Weights of a small model that answers yes/no questions on an image's attributes.
Data: trained on patchworks of several textures, 47.7 epochs.
Rows from block 5 of the image encoder of a small model that answers yes/no questions on an image's attributes, named by matrix and row number. Rows with one number belong to one channel. Each number is 500 + 50 x the weight over its row's rms, rounded and kept within 0 to 999. All counts start at 0. Numbers have three digits each. After the name is the row's rms in percent of the matrix's.
After each channel's rows are labels from the 100 images, of 14848, where the channel reaches its highest value: "peak on" is the class under the peak; "top examples" is what is common among them. Only what is clearly more common there than usual is listed. The data: patchworks of several textures. In brackets: how many of the 100.
# convs0: expand 3x3 conv (encoder.blocks.5.convs.0.weight, 144x48x3x3, each kernel summed), inputs 0-47
# convs1: project pointwise conv (encoder.blocks.5.convs.1.weight, 48x144x1x1, transposed), outputs 0-47

convs0.79 179:559448384522457506495483536521588544470525508502399508598525409474423483439463553449398496512462516538514440480550472585453460476486460477528452
convs1.79 141:482578480551438452517443506464473489464590521527523515483478452528477476560463393447464479493475377533491524611540477480495573612501422538499437
peak on: speckled (36); veined (31)
top examples: blue (76); speckled (41); veined (35)

convs0.75 077:527490488494398458596399495466479420541513480521476439523484456422459398556539548509448475464534438422441515454559468535430511587540487528540513
convs1.75 059:522406436512558545360587525535511539409509535507521585513532570559588479464490536538463499553579496476507533552495463495592543512461542477472504
peak on: plain (53)
top examples: yellow (100); plain (55)

convs0.77 128:497569536494490496528440512505544527571502516470569551621484502490437557406494488534523477493524504548394404514517523438521631580470442500540459
convs1.77 108:523458539541464509535552551417493478446510427469598483482493444444460538500564536544477570341525406432522507488459583518517513503577457483490505
peak on: speckled (29); veined (25)
top examples: red (95); speckled (35); veined (33)

convs0.125 175:555444513456541440457548566530528523447586517538400497568499551519545534464488548407555453516474487533613477504563482503439408519467498392486508
convs1.125 143:490471429474519370560534502609505384514538471476450552467500545554478469540512482457481496520548432531557516403450447515513550565513515557426443
peak on: speckled (30)
top examples: yellow (94); speckled (39); veined (27)

convs0.40 069:480513479522478484457415602414482444499496488570512538466392433482543425486490410493413452410448476496489486507547553566502502471470487456508389
convs1.40 055:577481513502500562448579344566553447437534562464561471470565458538450431558552576553448529522518531508487522541417456514526525506460527473514507
peak on: plain (69)
top examples: yellow (100); plain (69)

convs0.45 105:472434495474484528455562485499438574529514603619505506576352478543501584525487546426525439518533516542548463463506479490457432474448511450521486
convs1.45 083:497503518506551437564508538610503387453584525433449471428570578454523451456565516543521486436515531550406538477505550550547535557462536502472530
peak on: speckled (27)
top examples: yellow (99); speckled (34); veined (27)

convs0.21 083:462443590508558547652529495462515535492540459538495515539411544493483483470513461468582460419592453482541585458518529444563504493467481421537516
convs1.21 079:513539380488422516381462398514531508515451523435494461482552523533556468456479502520370508566515448561466427529536456485524503546456496448557482
peak on: plain (71)
top examples: yellow (99); plain (71); centre pattern: plain (28)

convs0.90 099:579492532474584557500534441527498482492441530448468553461407519461468580524492533429510541485537472504440513606524471547534487616403585508558533
convs1.90 072:432484492573487541535497466486489553489570528616520401486578476463490512451562491548449512487483518514465475414443580465607529422583453516438483
peak on: diamond (26)
top examples: blue (73); diamond (35)

convs0.98 130:499499422482429511502515620506461457501545435517426519557487451445429435565573515480517503529548555505509493466613490537420439506435505463585431
convs1.98 126:428471540501572431511550490448492470488462527444554451411529448552511614502529528471568513464438441474483464512531524470571628590555518534457537
peak on: speckled (27)
top examples: yellow (99); veined (31); speckled (31); bubbly (26)

convs0.9 107:436530513558509535519518548532449528546504495456540397533619488476590560502554471446376427478502482517502511511449519428477490409413470499499436
convs1.9 102:506509536426443521465570506553491462574422495575488559508377526592451464514516569524481583568544529502519502579427535496607502468492455459499491
peak on: spotted (45); rays (28)
top examples: spotted (50); rays (34)

convs0.3 063:460509496595398508472421552472514501510587550484506510491366494454453442532470544437489500540530528498548550569501516454439511602572451535572511
convs1.3 048:609478492436605477488492457493507446487462532532566513509576509506522469528520468555414529566494481494411476444482448529541406373462546508527418
peak on: plain (78)
top examples: yellow (100); plain (78); centre pattern: plain (28)

convs0.136 122:492532549502576426427503472507501545444417518592528524557421422492492465543392470515555511470592572515456428423529546569495501507494482480498575
convs1.136 147:483578438454460531446566426459474468541524499587421554398457515529396500512487499439504506498471506464537544457465539597526594523545508401495509
peak on: honeycomb (43)
top examples: patches: five (56); honeycomb (50)

convs0.8 125:547506500494425488439546492497638502512545529523384536536520395508421618528461437441508457504554523465516499497478578531572496479481441457498487
convs1.8 115:626511530542575464483521488526488501499494524548498503430578456483600538564475556448503563507582506521417491462432527445577425474451589546514541
peak on: checkered (42)
top examples: yellow (91); checkered (44); plaid (26)

convs0.87 094:512429541541470496389420498465456514597423552534560474455427368503521487533476503570494550486470447555469495499549527475396472511486482535568528
convs1.87 065:502483514431555568561529517502510404403566533502556476524532573459520484458529538461545478450466512392446556477500552407599564444519552475488553
peak on: veined (26)
top examples: yellow (100); veined (29)

convs0.102 112:554501514451359581545412440509482514471465595444503509495475476487548425523569485442535454449538543491492493561467576532436456441508504471501601
convs1.102 096:573586476561540516434560467489523485440585518497521482542553591483494514471485502523475556538536452503536566537485483615494453477441493440494342
peak on: plaid (39); plain (28)
top examples: yellow (90); patches: five (55); plaid (41); plain (41)

convs0.5 117:530563496580556488538514486582514582433555576462449502674508467500509440478497512532561520424452530446541522483551484521539514553445470467468560
convs1.5 110:481571520520451435432396462520429459609455431571427501485486505501474507536492501477559504479509549511560474497509608587447471479508510594469583
peak on: checkered (26)
top examples: checkered (31)

convs0.116 082:505526560490440570589428577484549561478541485584516521474468439515473447531586495452452582365491503516528467409490496522547563500513462525512431
convs1.116 061:427441443476479532387492453575529427459517579496537503489564458525543460517494541522568492588567447454421465493488478403548557460467549523440551
peak on: rays (25)
top examples: yellow (97); rays (32)

convs0.128 078:457492542516549546479533487352460454517523592551555475523424422505496529564527587463497411484481464467513517650490548484470517499482447479501489
convs1.128 071:526575541415458573528479474541504473460544525494535462503516630488505477497519491537397604520561494479459527414549504501610500423494424477505436
peak on: plain (49)
top examples: yellow (100); plain (55)

convs0.31 114:473443564501463506541475506428471444434528527553474421471517471440546435552532519501507485472587571585536626507535531509490514384556512427457553
convs1.31 093:498524515359540544477499405485500537426474499439541449447490599544437512510490537512406581526562475528464530616551507524508478510530534442460544
peak on: woven (32)
top examples: yellow (96); white (83); woven (36)

convs0.23 160:477497501491494527494475576481574512534443519510578514570547420557424561420483479515529504496474469495404429516517563507523639545450401426518510
convs1.23 118:573469431580462486509599427517444515488507490424496492485473453474469507505564530524466586411582421488524397510553538517482416554578480462497457
peak on: veined (32)
top examples: red (89); veined (37); speckled (32)

convs0.76 123:494486363531515489467470475523531567492563452496457543575426552501507493480556578503437532542525447472518505451474473548470377550547578525389484
convs1.76 128:569521519476523507452460496474558518472473474441533491491528430478434441534409506431524508502381460473435511523444479519475566536453380392573435
peak on: speckled (27)
top examples: teal (87); speckled (31); veined (28)

convs0.91 116:521456545484547497431463520538531465507454472531479474571610402477472526583584471499418575529426520472478512495500485539500525354462511593507496
convs1.91 109:463490456522389432602527473471467527548526534393456528533458455531370487466421565446505498467412497486559490460435498503510542560531541453492510
peak on: veined (40)
top examples: blue (71); veined (47)

convs0.112 110:504439480569457490531537562493481497492503546404457407513476588517560478407643547523531483520428476434483510580522444491464544553514516538479572
convs1.112 141:539567519526496523460491484471459531602424498575519608506495514538410540579391462404442527497560495534486537467420579473480430517462484520481506
peak on: rays (57)
top examples: rays (61); centre pattern: rays (28)

convs0.26 134:440475509583441527542508451400494493558477534520550577428470511472500528483498427608558496478508512494384502488563500446629536522449555526531535
convs1.26 127:542475460497550477544480461568530466448521502476435468431485500590463401545487524342430527580453501475533520558422495534423522545514518528557461
peak on: striped (38); spiral (30)
top examples: orange (74); striped (46); spiral (37)